python train.py --dataset="made-up road signs on poles" --crop_scale_min=0.8 --cutout=0.4 --arch="coatnet" --norm="layernorm" --norm_position="pre" --mlp_ratio=4 --qk_norm=false --expert_mlp_ratio=0.25 --depths=[5, 5, 5] --residual_init="zero_last" --learning_rate=0.00082 --beta2=0.95 --max_steps=18000 --final_lr_fraction=0.05
Rows from block 6, named by matrix and row number. Rows with one number belong to one channel. Each number is 128 + 24 x the weight over its row's rms, rounded and kept within 0 to 255. All counts start at 0. Numbers have three digits each. After the name is the row's rms in percent of the matrix's.
# convs0: expand pointwise conv (model.blocks.6.convs.0.weight, 512x128x1x1), inputs 0-127
# convs1: depthwise 3x3 conv (model.blocks.6.convs.1.weight, 512x1x3x3), a 3x3 kernel
# convs2: project pointwise conv (model.blocks.6.convs.2.weight, 128x512x1x1, transposed), outputs 0-127
convs0.362 102:107138159155119095165120125149087080135093128111142173127129118158090119144128142135129111105168112129122153132114138113096149129124110133125106101164126068146127129120145139150171163136147140157156149133154096115108119082093121124177113114134130139131127076131134120154122117103157108090114092149140184137098100138109107133107147204144148121131097171137151156100123100140132150100103
convs1.362 088:134118119126080118150168106
convs2.362 090:132150128098152100148075144139158149096130122111135121121167121145112131148138158116108140123136121111096122149132095116108098175140170104119140123158140146110092161109137111117107154097123119085101117088091127132134103146105130174090133104113125123134147154179121137142120103082156141158142116139083082118102128136085105185108189121119127133147081145135132142127128128140164141124071
convs0.363 101:092120125108152127129123129169117155090131190128122156115101132162112123111101116177107116124091152113131152152152125140093135159128129101140121116099173096109153132120138126123121097134167143127142056135149075131104119172130147099126079117181132138140124139149115111137082154107105111110125118141117133150117147128134115135099144177116097110102076095168153128148155110120144138144088
convs1.363 094:159144133152152130130171158
convs2.363 086:148115140133153154131135111130141143112153127124097153132148137128094108111144148096126129119118138118124091143089163157128099103106161126136095145100112169134114150146129127111100158130134151131107134089126137133178115128096145133089117130103113099161208089128110143082122110119168105137080101122140137133109101125111173137143150124106128153183100164137156107102087110171147136138192
convs0.364 094:157136183121066121148094117125116134147156132133114147129172112155121153118128117107128131122115103076130141072097125152139165117096088153113122101191144097134103134140162113138138139103184146128140118159136086100145129095126124099111134143157106139096095145144113110168131112108117171150069102107114112106140115125129124106166154148149116121148158154136131104128137107079124128145106
convs1.364 083:146091087168122120128135124
convs2.364 091:154152140162114113152137121134133140136116131109101151112124136103155127096133076128136124130084098110142114123126100142111131136110093091126135157095115133096126111153113110151137121148120123146172107139097093188131148123105110113123117114132098146137145130159138123135127168140120221154138159134129098130101116119097137131140148120086107093105136145129149098150151103162205098177081
convs0.365 096:108120149104085103121091130107149107123140122171086169154124119133109146132181179115148103094159120177125158110124129100119131099120093090108130135115136185134108106126163135076158126091147098146141124078134110128119129141074124130126152166158122121121138102148150160144109149158112114137090164085125138114133105125123143132156110089132150118125148149144089165143135104121110160133161
convs1.365 093:127138111118177097117147099
convs2.365 101:128139120128141166124168113102114102145133107116146120148123160118149169154073152151140124124092141100163126124136137119157142109112075125127118133141128112174131126128098154173137116091112092093093148128162118078124114124082112128068094144149106137116126090148139126065146116123092130079141131161124151127122175149164116105112146142126168105130148139142097151121127152130148108176143
convs0.366 099:132136126131158176071155162128144115127133116118120171105134144155121161135110088182131149112136089138122119132118087133094112094106088119111132097115110128129147137096105159137134161137152105160099125141171113125126122164115080126078138148161113073122145139135125158118138183131160158153125137166132091135105156120148131160121146207111124115116104135115128118094143114112120148114116
convs1.366 087:143144151161132173156124144
convs2.366 103:113115106142092130148128105129135103092170124134195097113047114131156128109160167125156164162131123112107090127107129161090081151129141122154104103158133157128127157123155166101123117160136093120117098106172131097170175149129124137117126084119148113117153122124145136115127150113148095156108097133133131139095130140124101134135102135148119123151115154132105094095119175164137146143127
convs0.367 102:108115107136102148106147171136114109118108107117134110092120068106103125115170140156167111161133145124165102102084135106124139142141146140103132169100107123100122127147112104111132110115113126116187143112115134116103139115135169162131159149096144090180110124143114111115123129127155110125142129137139059123090132096134147152099152104118094082151153143128149126132117133188103178113168
convs1.367 087:119130123094114183140104129
convs2.367 101:177090147099148145140120139127133092148160114148098128158162107121132104124125113136127089141129125113116136111113110126133092123085111133122150146121139091120126123102121106127101122112134164118157191174098125100179130136159139144121184109122100117159129113101152131114126161130154155164161107119179190070100172108123133120126154107143173135129132133152089143160128125147166125139146
convs0.368 103:128104094101126115103108133190132117119138163156116160146137121120087128144148130100111143146128117139097146162137136177132104163130100126172125087126174121097145163123119143124126140128090120162168112132163094120128141107094137138165134117128058107163145091121114112140114101130118149113127163111154107153094109117095158115129097145096143120082135149128150169181125154118182129124130
convs1.368 089:113108129171108110092110109
convs2.368 111:145124139086140128097109109141134126148142107123118133122112125153114162128109100154122154111100083142167092090139170150112126111150085162142111121088156136128140099164125119136125105092130146133130119085087139139129097124153130164108112143171122098140144111133143141070139104148093094168112101144072164103154177116142135118128137106141123109109159162184095169120133143101151147122155
convs0.369 098:129119126142174153151124160098173162132127134192114123169145143126135146146115100145159160156133160147157140152119128166161097132151103120139088153086163153149154101184140134109106085123107114145129134155144150122069143106108132124122102149125148153117102123167107121143126141126141130116126147157101134124099145140098147105109138133091099142085107105098142161141108109101173104175116
convs1.369 095:156145157136107130082107113
convs2.369 105:120104158118158145113148122145193128125115152156128142112129150099061162096115130103141127120095145158126090127120170132165085122148104109114127127143111149165069143115133139123107106123113144117125106156129175153140131111107161148164104129123132090105106112113137103119108130124148139153136137100146144147084119085120151098165165107096148166148146129108127144101131057129088115108137
convs0.370 095:125092102147093116182101120136162106134121127115122139129109129158133183157107127125146114198156132117127138112185105148164121111079146120133095135165148122122117123145154144108101137084125160107106143150104170149125124137131107147123147144130130119101158097177143134190137151130139122150118076157075112151107123135088138099137117142134143151112130153102091134118129136146135108171097
convs1.370 094:116117136130124160107126186
convs2.370 095:099139144119135167140122152114120122110167126119154141141128154103158118158094196128077136144147141107122156104095118125125134095103121105117111139129122132117162105116179129104112113139123140136114094109143143115130138166120134162128120103127113130119139125228146115159134062103082116133107147110120122156139142147157113135122141155118182125157119118146125090172123150143125186129155
convs0.371 100:132146166113172111142173146136167143147141105133138159145105136177107124145137083126125162156133167119137093118107120126123138105120130108161094116133122128114120112165138129111103124142120145124138121148103124114171142093104128096048123155151131121104170137128143130141136101138112154134137116178089149147124094133067110146106149163087095165100089168153148163140118105117141158146116
convs1.371 107:137164134091142172112127136
convs2.371 093:114112177094122146129125125156160165106193163115116118117100127114081112067136129140112130126120131152166127146089150102125123122148136096090166107132099129146123105138154160117113119151115124152083163123152104126076106115153139116152132148135142142138132136134117100121111089098190095164136154110129123126095131104160108118146132096122083094157128088175117094104147109117121148134125
convs0.372 101:081137155111152143100111126124166139132122161134097109085129124179132112137105101133148155112128115144135093172120111113154113167133120118191127128160114126127138117141129120156134159156121086142154118145084128092133123095105153142083124124192136127125136112115160175113162094160120144095153106104153123130133108111089192152133134127094096150148109132130096142120122111121149182113131
convs1.372 097:144127148145174151146148157
convs2.372 097:127108160162130118151152136120121122125160146145088121144110123070114084120159110191124106117094127127153081112123147165121138088091118102144148122144090153144142117147151141088151141161114122145095139142147112141141117072140137128126092126147140096108155095144119117129086113117140120133134091118137059154083152140148093133159108129125101118185137145137121169117113137108168124150105
convs0.373 100:143132132155115102114126141117117115191141114164113153119105080147161137109169152180116129176138172100129149118113109125139160070131107153127120112091117111156134163141162140121128116105101132189138127156115127150107113097101153145122106139138098142128131130129090153122114154139125156121153100137113116122110085099176141089134129125103113126115116170136108118126108128043143139154113
convs1.373 103:135110126121195119135114123
convs2.373 094:124128109136085158101155080114123086144157136142099136129114135125089154119090130154136151123117125132129084103120149128138099111149096110125149160166146131155132157133166111130131128079126179105122143141162122155102108137078108103132141137170121088137158107151133130106138101102104160132109199129122131098108132171097122151152149082161136102114101093117103140109101109145166096133113
convs0.374 098:148104134102136082124142148100127153117158156126159150117158159126101133124145162141081179108131097132153142140145121188128180120111094132062129102091109124164147108121124119120142107090103121124146160111172140120071105131146142144154141106167137096110118147125107135108141150094096115133080138119142130095105112144167109125139140169133108100144127165120130095110170135113132105115108
convs1.374 098:112144140109147144073105129
convs2.374 099:130111123161160164125092097107126167162105151147133128152126091132209108169138138182142112145136099143165116145118110156156122080129102156088139180178116137132141138132135133149097120110158146105116106157100152140122135145168118134105159155178144128144163109129110109146118121097111105141127115140149103109102147114123153154127101115126125141159115128202128130141115161124136127116105
convs0.375 106:115168187097133108141170105114123161155112085133175155118162127140123125107145118144127159120129113145125111105111192167145146114117103122128103146110119166134118147169158132121135072118140095135145149110177163090143154130100085103100121132141119153120126094128134147167151141145097111139150056143100148129146121150125135150139170129131106128129117126060123117110139139155133109129116
convs1.375 093:157118120122163096106091118
convs2.375 099:182133178158092115096125111146169142095112136099166136077135125139078114131092096118148134166152120129180132092166123136122132124111105169129142131147181096116128126136112060146076147078165115153134128161120126117128112096159104145155149143108113107187132142112113140122154115139141114119142114110129132129135131105140147123124103130144134125178138120153113116110149103119097107129146
convs0.376 099:159105116171101142116141159158094091135157133142091152128096131093124166097146123107092150153121093098132178102170140121119123167126150152127158124142170109106113118134166133135107149145179126121129098082143090172127107148106168156142153163118134070129125116124123180108076115106127109158113111106120107100130106117119142109131143148123131133127147112158115141133152126100095120142171
convs1.376 098:103122131142156132175137093
convs2.376 091:060123145102130152148155133130135091142131125123091121142101158089111130115109150167104166103092094130145073052105135174136127124116125105121157112112141153112083163147141122136138145128122142154115146099133120127135091130150127135147128141097128106119126081143131095088121103116092116147133160150074130114126133127163100098123127109152172091135179108138093155115136108129103115129144
convs0.377 099:125107159146120093145115131119113128114149150097146114104092121084126100108134181086135085151123197092098154143144178121146121101129170147142134159112163135089147181134151134132109075128110158107118122117132130119111103119135146114141097097129149103108109136107134123142099115118127101092106137101155159116186149133122093104134152097141159128111132109148155125137157142101109090165149
convs1.377 113:101107128119087099119098108
convs2.377 097:117078168119155106118124118141114128114147138126101189111168082114142139140127071198157102151139068118157113157125104126143128123147106126110149178116134124163113086114145095129152152085099123101133146122084121137123116111143113143120132124169098140129132139111112149147066117109130120113118150100128120108093135124103129153134154142113128139136097130147102099092126119113130129178080
convs0.378 104:079121130114136070094155122117142121153104117126120179124158138125112161132120131170143135140161185130132117129156100090138148117107147167179115137087125117168083152130115128120126150128083165181146106129084091085120116135122139106088140117119158124103087095137102143139120114127087134146165144109090124134142142103112073121127109124141118130111124162123123113123142175105139136105131
convs1.378 088:120104105133101106146166161
convs2.378 096:137107097169132092126174107125101147077127141174087082100145096094134148116112137116183115141173115116112100139148142131127111141120141099125142160117123128140108105151162095110124137130149130150084125114093140094103133147092084133140141144134089108133129160122121139176137114119137156150095118146137076176132123142124093091157103111149106097085153105147114127142118141113178119111123
convs0.379 097:130150120118157133156141159140097171127127159115107089114066145150110089144103135113087110121124125132126123141110139169107114115089115140075147116156128116084131135149165154115134124123133165147198109081140153108099125189105128170122144122150120139134122118162160128123094154077090108130104126096142097129131117119167115122136123106126154094127109142128132086115117155119136097174123
convs1.379 086:146145156143076120101132118
convs2.379 097:127113190145129180134125148137152161140108123164119142124171117090110113085125095146119103140157128092117135136098162146113132082120146094135150157124140184111121158133129158098163087115133092152127152184121149120142140127142146105138111143143106110119121090112143128129113120142127106124109102081122121103159150180146149119114117097136141127168103098088135187154111169152135125147116
convs0.380 101:154137140160115119112109152108120128122119171135085131101125108129135132144105099089119145119057137091166127065121144152139119110112114131139117168130140120087152107132125094104119110127098157110150089149143120121106093113135163099112139112076169116125154175114103153100109119120133145121097183122128079123104137136116104126147089108121152138189137135130155135133108107102132162165097
convs1.380 093:125120114126108083118156168
convs2.380 092:108145129166151127116122141094138130141146100125117160121125123132164169121115155139139122148082078102127088165147092137172165160122111142125151148137111143134173112133080152112141150145088133107113157094113142175128136123101106149115133114138118181110145138172123195131163091151085126092127139175150091118113127133134094155138153085135153156094129143152135129114125134126128100118141
convs0.381 098:147088132106103143148126141129145077170115113111144131146125126075079091107091106075142143161078146153098116106133132116135134136111175127156106162102134144097131115136124132085127117132134146120135105154128115134119067129138148158124148123156143090090115115110153110147100095194132121129128149119136150132135166095126056124141159130124158144172159132121112150121148145130136114119148
convs1.381 115:129142130095077095128141136
convs2.381 099:138108155081132125112137118134140165122168103140127127138161141107140163130113144164096141167113081131121134129109121124167121105131095128089121151125117124171132153113124138078144145142080136133120131102125151119131068149137176130124175125122121155137145142163107136087093094078145112142129086135143123124154096099131103096140120115121066185093149147087136140166152115143113129105114
convs0.382 100:139161155127114097135122145106137114143122112117124117103095108120112139104155123144197110123105098114104146105075180133108105102119147172166130139120093152140100196135156143137146123167152130169149130166078108098120100106108102141104131141124166156129125150109136115110115127144115144150148161083150156112159115124124117108129118100149142137177113146115142132134105076118092119088152
convs1.382 102:130116142141083158137089142
convs2.382 099:177143096134121117172147148123119130154089093097161106087144124137105113152141137167134165152119118118136110098098083115139116086119112134151103091100103114132107125157136108098112091118103152107150113146128125122109130145147165138115121118097153186141121136160120124143154141133169120106140116111168130140134131128087144159128086132145158080156149051153142102154109098160133137159128
convs0.383 099:128076170112124138083124128151125130155161176145124141116146130125161144126148102095134143150127177107142134146094149125142196109102109147101103131145129134134131127158133092126151131126142103151130142130139099114121105074094131133113152098065123132143138181161130128097134111139123137180098089163123136068129151143121129101149136127163082129142157103123184123116129109126106144133112
convs1.383 119:119076120083114127122126130
convs2.383 092:148123122159099137123109105112137122124146123142124133176088083122129111146127179134131146141137111104117072126092164118160168157168105131097115113234137086141081110113128133120093110115136133119125124095151109100128106136144121118119120159088157125134148124126126118104161134092131112147133073168124123127149100130122140151159102127145131121148090096131106130123147135112136136101184
convs0.384 099:066145087101123123111149107120132120135136145141128161139128170140130130123088133187105125110132109132114115145132123141065101176152085105147142091124143140125186147117135141122128135110153087136148086113152152109134162155132137104089105115184067102103127121178135138116121159115124146104160106080158120139131105109115135127136100154120121146112134110105128125135103109120153173143156
convs1.384 095:148128136162182113146122118
convs2.384 090:107098126152121134130118133137124150104176168153097145114118100091104128093140144153141156095168098104103074102098123191118109087155124117120150113087080163142129158170128129106103126127128133120114170152115132143146097111151147118168118099134123105143192123145121142145094134161122120155106096120100109108129110153128114143189106110114098136171123113124120127136112154140155120147144
convs0.385 101:072119129091117121126123114154108145161104149118102104105110130130090111144099132192100169086104154172122092108133119104086149139094152163133130144111107098146133140053123130135129152171141133120133146111109120111146137203113125114127122096104128101128125084134132110149139141114100119142143086105136118118128074122105089164111150137143141126118116126131167124109130112173112143114142
convs1.385 107:096096131091138150112158127
convs2.385 099:131161120147147128126162076161154128151115156173102174178151105139165139094116104124108130116062114132137096125139149145164117133131157185113096111112128149113133104119106137145132126169114154108139145083130089103082132121144068143104108164156140132120094151121122071123105125127113130098126139159113155124129159102147144083141108120108132138121142137151139102119139149145123168100128
convs0.386 100:156132109150106164115154159111091090125095097095104112083089167127143154096141116133140117123128133086138145135176129141113108118120134169114153136158153119119117153132135134131152129158157164118123124063131104160066116131152138148139122148115129098145142115132114146135149144120096048164171105076145105116105126129100093114109117093097120123127117101121154108091141132153119125128150
convs1.386 096:131121118118174140139178119
convs2.386 089:124151100115131109153137129140139072141098158110105115091109134097189156130109136091119154116081101143151123114144141169140164114142129129151130110112135112091132160108130118139167144112126127142112159114128113140109137135113099115134066129116176120112120104106130118088166121153070102123125173139145097155123123090179138125117152135136163155127157162143171158097145125094094111141160
convs0.387 103:158123153151104158110132108111124110112122073130174131104165137146173092156096116115121116139084135116171146135161142145119150120123130130118122111119153135092154109133120115123094128133135149096095123143145110142116120101115164172146136159143155155105135146107068180121159149149105149167131159118122141121103108167158152118141122114130218141152120146086131129132104098099117139152154
convs1.387 108:122107130121103191136129125
convs2.387 100:079110109142130126122162112149133107133100141163129150105130148111142165140105102161134116123098137122139142172106163129131112111148100092165116151119101156137153146147126130174132156153106145119086140151113132131109135122110119071169134120135124110096171099151169164122141135102091126151126155141131125103154103196131151114139158115126099138113115168167127177144057144123119094139113
convs0.388 099:132133087139112096134122139154112158099117087140144089168174108133136115111125173100118129120140138146132117146118165134154130179093112117128158122092148124125143109163158158089094129115109146172155107118116157122120120127134154129175102136147146180085123114116170110159115137141146119167133158117063142138107094118144109104141100099162150108123156114127110141167116153135130091168163
convs1.388 116:137137105136070124096130122
convs2.388 106:145153114101140096100140116152125108139135119098147083117110109102106133137082131125132123156127156143120151114143159081109145140142147125097086115109140132141131120097155136137141158124120102124149127066171175142116110155080129095136100104061145103098100149144142167119105103137166107133123146102110110120129084160105131173126187098092113158107141164128143115120120119095096143138135
convs0.389 102:106146086167129120160099101113122160080121136125117107119123145160132137141132122136141097089079119107169131154159134116124116115117086109110190111139160131143129106116120148147145130137159169131127110080114132128110133124178146135190108115144168139158134141108126105122120163108063093122122150094127123110087117171101165103107084142136104096129115140174121107146151119128106124112135
convs1.389 094:111125137151137102169103093
convs2.389 105:131124156123182128135157121126112128145110136171107113105128109107141121164108160113122100128077129153106130117137118113158147107127106099140151118129141140055152188127111115187113104114137146152137117162118130117123166119108117153129099124101147109129104124103133084093183167121148146122072117150124174148128145099132153125119121184117173147162150146115133154128145113096089115133141
convs0.390 100:152113138092141175078145166140128183194130142089108126126130161135120160126128100205118139113117117129135086137093141157104143131107151127160112138068107139115099158115118135138126146146110106134132162135132078110114145118121119113103105146156106105135157128107120141092130103133153161113145151148115159137140136138142105122096165171127102099126143127153150096137099089137125167107152
convs1.390 105:127122140128085183127123137
convs2.390 094:141111134117136146174099151131120148052169155126130136114073131092081079110147147108123180141159110105101122124122124107074096152116143128144125093159146147104144131127131158129119120169146086149134117122108128138157151114147113141135145118114161077149138157166172134119139158124138088170140141128129127142123121156152131121123124106131114112113110141167134098141069171156118142108119
convs0.391 101:148147155110147168122180120142087141128116103129138120101184151103141115142087117088116106106122126120121138132129128145147127147097153126137158119171112125107076136139112132149139073153123121080124124166178125127152111116125140130086171115100140165157147139107110150133132076140137148151098099143141117127191121132097155135127079133140101151154134107109169173132100141136113123090146
convs1.391 098:093181125122099133138117135
convs2.391 112:169121126152167102142110174144161123108154089141147131124141154131108112136102142131119125079163144133158115113144126142128110173128124153078092125128128116155104113165087133129150094130095123150138140148133131108114122169169178200093137155110131149128137149126100106131161105180097120106144124101153124169104169129169122112147139141128157144163126102130116144147163138128129110094164
convs0.392 101:118133134123119148160103113091073133113146128116174163129129158130111146146120144098122111107092123102154124097114146121122141126160132145148144149132200122117110067158142117140142077103146120103150136122148135079131085092093163116141108121127145157129127134114142075144123114133143108110047120083117140104144127143115108123131115122166132135137107127052111128130143134144134116136091
convs1.392 090:098118160114097144134125087
convs2.392 095:112154101144142153160177178081151157130131121134102132108102137129113137130168145106121128115163136142125109173081126189134147157136164145143117129093114121129080135085082141114123114119131105116115117142160106146123149128180161126122109140153134142118088111126141119139126100094134127150129175117139103138177130154146182109130132152105125114135105138137125104153087074180121136104146
convs0.393 099:162122163141160128111152136124119153130136123152110124117158119166088090084109101124146170095109166130108108117097170158127121183122147134133097113141135130119122141123167086130160125136123084156111088139117148112129167131094128152113107140142125146116116158153133103120187105125118154092105139140151076099134086116136163143105098125125146132108151142098163137133129077099126136166077
convs1.393 092:140143116162121175125152153
convs2.393 089:134125126108103121116156122129148112112159086128127123169123161113136123090151108158141113145119096134118104117131168112157148135117095076118134133119078103190156131134147138138150157164069101111134131165140118142138130095125163087154119090123126118097175177138154087132111153173136151149141102116153140112078102135130084153132109114130113101114161140129110107163096142130162108122110
convs0.394 101:160139124131105144124130142125080123137156114129071138137131113172162102113119127130123147084110072115106141124137116108123076161096096127117122111119119157153126148131132126145127181116141129122121106094116114103131122125105148129127137127107113136081125201100163127127131105106140133149121171143082113134105125099151118117124123107167205084118109091132114118157110152114136090182151
convs1.394 117:135113122122128078112096095
convs2.394 131:128154100160127142129102112101070162127133166121171163114136134135139139128133122131115147056141143075149111130137096152098145123147137140137114095087109158092122122117135087155133122106170096127105067111132092122126144125147158166129151123148174114147141143154082114135116121144065137146097123128082151181144119138144136128106143126123092151105128123105131132098136107158118102137138
convs0.395 099:172107150165173112156163172090081137109120123083124120092117104134108118122112117100119162127113112099152100099132175145139140125083128102179106141151104120096130141123133098121128149173102108135154114146146131132129104126120116096109105114128137128169132101157115119124148130116179128093129118127131148149095195105169132110151095097130142144141146108139095185116141135143151105135097
convs1.395 082:131112131117102177128168120
convs2.395 102:132144113130101112145136139141137126126132110138114124123100132133112125147109093108110134115145126188176144142154131113095184128069156146102135069163098094114119084139103085129092130124146129132100132120138087106129156085143113159081106125144131162158130154118122096149129072157137153093152122119168103167124119087119108110092115129131132116118154082138088078141131126119140127126133
convs0.396 100:151144150170099126186093142096111137106151133125120155131091117153118110106139122090128095137077109083097158090121125133158138124129095107110192145124168116092118094165134119133126101125119126113147140132128129096143105113099142108157113144166167140142069137115117134137079158102131131110078152111124137114131126168134167122140117090149118088129154123146140085126125121085125108125104
convs1.396 094:128131192125108112121116114
convs2.396 096:108122154136124120157156153106114152129130113163113119147092139108117079146129162095102100134161162104095149169067110136145109139139120183123133119136109130117090161075127166146104145119144092119127128119147112133124157149186134164119118070151130125084152118146125091113143127131131122150143143106138117100156122113130123133082129140110140102180103129122123100172102156146149178144141
convs0.397 096:107130139137167097094135131135144166130151135167106083129138135110133147116079163135099177112139107144130123124149106130124178122121089141117086106132131103143149122101122187153137116145126089137122111112174116089121144161146095109105123113078140111106120159142099099101097113110144146167149136143150133139111130098131120170119075103115123139117108144143186126176137161163151130119092
convs1.397 123:125129125139076082127135140
convs2.397 097:128107155162125123130122120136152109135083121130141136142156132118115097105095164121116145161122075097090104112126159160126115172106108091107142130146148117113147129160129141114127056127164107127118118153100136113157147115148136133140161127106074096167161087169188140120140143136098145138129141153130105144156112099172118087117129147146148101091137146137114117156128151142190138152114
convs0.398 097:151121131123074156142093112134105157106117093129141127149127145167104139115137116121125102119142122120131096125140118144099146132101122126103162123110166125108122113133131152126145137125162154128107125073096117160097161154166129140128161152128172167124156116168108132128124189122157096124093150115105129120074116140153148143129089125199152077145127129133108117093117129136073116166083
convs1.398 087:159109100128090125114099151
convs2.398 102:157156104164098159122161149146148110163138109103149143141154142134119113127118098094152100111134129139124162093151124096129160129077098136131113115127140130134167102085122140080138127126161073139086121130098125145172162125117149152115143057098123145172114160100122127130136160152127156115123090075149135139156092128113130148100173096099125133132123117090137116123107120118121119147168
convs0.399 104:105133122081084130071145129131105125131139148092132092136121132094127172133143131077117140181118138141153134175149149080111125104107169187119170123139105127115130213150131132129109127138081145106121150091137135121112128153147129148117121173089129127140130131173087095127102151122150146148127155106156126141178117138117123116106128111148115117136150139139168114102141147114111124116134
convs1.399 095:129103112167131081107126120
convs2.399 102:139125146123120149127120163125163103116135082156098168155135106119158102101142113157097134126113138143114096096117099144124133138080109096147147168105169072141155129174099144119130146142149106123137160151138152129178167133159114135118126107133114142155159097125126149098110138136126165134151111114150120129091172122132112079107108136129173147105141149134104163140137120199179113149136
convs0.400 097:134100133145137146119143094124121168135148151111129103100167119132196056119102089122126162169127134118154117108141116149148122171146127140113141141133131125108133140103122122177129102179084166136094070126157112135151120137133116094185115116113135138098106105118137142129131083139135149096173145089163117115183146156145156119128108129132137114140115163115152126107120154139124109109155
convs1.400 115:130124149130122195128120141
convs2.400 111:132132113096120113110098149181123138157129121132115062106078088134144099140172134129143111121148091158119128135140112087107131104143155147132147122121159104131123133140150113108134163140140160193144115118092127154160126146179146119143153137118155100167152139106110142153132135137177126186178087100114118129107101122093171159131102145132114117121134110107138089144100122126144150092120
convs0.401 106:162103128130138127163168156096151097133127088148106149130132116136104138121115106109111145182152073136120176082122089125158142151129147158121116093161129121156099101127157115123116160117153168164146095129163091163162103131143174119069092140131127116131126157135161135132118124137082129142135168143105092140124115103120124141160135132118177100120135139130100129146124177111137098143135
convs1.401 094:132157139089141115149085132
convs2.401 102:121139117086142128113122122189105152079143124159133115163152191142115106088148116127150155122111110127138118102145144151171087134174089143144130136090162125119135107144096161094092180153133114133123138136162127157122115100127143111154070171118127179105117129145104124161150107101094108098097118113135133101092094125160106138144152108147108131147133122161117121145161110138120124131134
convs0.402 103:112121175159110150145143122132088076133145100181131141145163116134149149112131125102137121111140106061103146125153101107168110128125150146118179135114126093149116130112153126118158177123163121064080104117174087133141109149172120095182129130128090099122125122088162123145125103108149112129138117105092134115162152130137099096147123113125145119125118135110101126135117134095125121105147
convs1.402 108:124155115145141134121068115
convs2.402 100:145148160136121103160125162167161133177152086125139162159130106067142129173119134129156142138084109150104126133119114145165116085090123146121110158121174180140121136121118117142093153133117120167167199125106120101136177136143120090117153100163126126150177136123160139104159113119115121154118107136146117124135134093103138099110131152124156149144124135134091130145094132150103144119140
convs0.403 099:107095153113117106127107129108134134128141127141100105143157138112130117151136132105169105153113148178157119115171095141155157136095113084153150122161140122124158114147138092118094118120108099113131148125099106103166102130112155171136195146131148134062145102095137171149118155132131166155093148115132129106122107069143127099129089084123131154115160091123143161121109158101110143129138
convs1.403 101:150114140129125107121175088
convs2.403 096:131117117130141160131135111100139122135127140150131132088158161143167147171121149137139118099113122112139105162105108108157119158151130090126151145120103168150160099113145155105126164120106111111119152098124106136117168132098129124143098116101107106113147108159140169117157144102121106113150160138086093127123139170174169161126133059123129151127103163138081182138108154101159081151144
convs0.404 100:151122144139124088126104114111121159104123095091116114134108081143102108125150142106143102107122101128099112130104183133083126103089142154103117127146165075076146166114129146200165141142143147074168115111122109116123122117144141123109093133131144137113091143131177129139124124093127128102106131090112122112101148137109132128150150114181098106141135161136099111106163133152102102131100
convs1.404 090:137091139156097132124097157
convs2.404 104:140098179083114103127121075155142123146125170162135135131136147167127145132142114106096081125127135116179119112124120102156110095150130152169165152153113097141151114160108096137077129088135147082154131148105183112130147093124135104160161129098117110144148109147125136148116146143133129159127141088118159121151114115129086089145126122126118153091175097155125143127144119138099099121157
convs0.405 103:102102098135118079138103149095138130072125224137079116148113101142145148158103148147110118116149092104122115142149130148114148117099127100126107139198144097101127113115121085113151148143124132120157132142142130104113137126120120102063147104141134103117124098125154107086153112087147137102082104145139150121113100120121107124159113117104132167132114125147139157138112108113154144124099
convs1.405 100:122112120083100104119164140
convs2.405 098:143133151135125167103177100131120123132114169120114127131126153126121130100141141142140140128160139116144131127149130105135069116139111108111137108159140142115126155128134110156079146127165136101093174149162163147096098080133104151158165136094125062139119125169156133124135151097144166208113126114144127150144126140091137105131105146098141168106121132118107129145079113173097099124141
convs0.406 095:126143102118129075124116157140103177129130154120176131123156120120117126119110145161072120135183126114123136141099133162113138101138126140126120134107120076109126147091127147134123096148092134161172148121156108080112130137140103132124125129143131130141100123143129105141107134064103119134101113144126177164145121127200098138124126123149135093115085119107141126127117189137154089147073
convs1.406 116:121129124138191148125148141
convs2.406 096:109104166176120172138111101144165188157124140162124151131143134107130102084157136155158115134109078104135129141123148173150142126107154150108167154155131204109130151126121127106125103127151119128100123116111125143126106151139134124117161136132123104149182091153146151123137098080097115148092156159118091111117142142106123140143153109085118164129090130149117127121090140118137117123087
convs0.407 102:127131142128169178107141141163126120136124161155124122106154157114149148148095078183098153106147135160129107170122133115097108149132144099142123115117133080138126149109143135139165172095134119156093068155127128150090112136128159076113116104104105110121137144149121113126106127140121133088105119126116091130071125103099110168123122165130111118157129115115120133156116104152138195093117
convs1.407 102:139152122132167128134092088
convs2.407 090:129145154149114150168107130097135159103127161098143142158066138083109109100145165132139145085091139148142082149121141179098113142139123121130135098140133168142088170135147168105126094165126114138133122147132158143115141137115133131117157117156178118117143114130100111090145099083101140137098142151130091126093165131092133114147141098141120096147094170118127127136097134123117165085121
convs0.408 097:163126101115126126155122202099132140112102143069119115113136117135108126131140180116184130131165137149144100164150154180126149140142103062127119137126122162116131126140143113113095115136076111133125143135140142102094116099097173173155118150156126118106161128143143125143126138168099149141123157131111134108094128117135136142102074107105131104108137105126136139166158144154134100096163
convs1.408 092:132132134182097109156116132
convs2.408 092:149144130103132124138159110115154102154089160111163119176122160126159145122134144153083146093095139073111125111124121157123122118113135148136074116148146114151132099164082155174160119125150109148114124091137135107130159161100134114111132130128138149166142083096142134084120137112149112131098113165132138133128161091124120130122142160119175129153170143118060182135123140120109124132163
convs0.409 103:119167113154125167097108143125104144135127164126128170143113164087119146130152084158112147130121131134155146150137134106094100164156141127133142103163153143171113135104128101137158136099173139141105106136160118135135120136105193064129091115128081128107125182133124090097123099118099125070121121138150123125092130132122132152085120154132136127131109099110143161159136109127147185137122
convs1.409 093:165132148093102148161132128
convs2.409 098:098136132074158123090111091115159144129169101119139144127127162094088166140102154120139162111102135109101106115102125133120142111123116136131121120111084134095126136108164169135137114103120104135122092134114099072094147131120145128149118146152108098033154135170149119123164090127129095133091156100135138095145148153097123168110144145138127102142117167140090127146108145140141123135138
convs0.410 102:095143138135144144195129162130108100115170158129141141116092063124111082125143152088121131154115141140174160120102163087150113127137120148111126146112125167103147158142126127152141119124146112135130100161152147133179115100145118172148142121117138150099097190092100123134116148107133164111092124135157128093125112148121132064125097126110091108109110130144146128175108131126137138141120
convs1.410 103:134159131126073137109109111
convs2.410 098:138135130169099111108118102117124155146097091128099144161136139109099174160145098179107132146134137144104155133087133096148150101119076135101125134184137159162138118116128153135146150114123114150124119106107129144112074127140102105130117143149139104080127081183129136120099087120086111087123120121142104096118095152113157137103131091179119105126143139153125117105157123110128140084101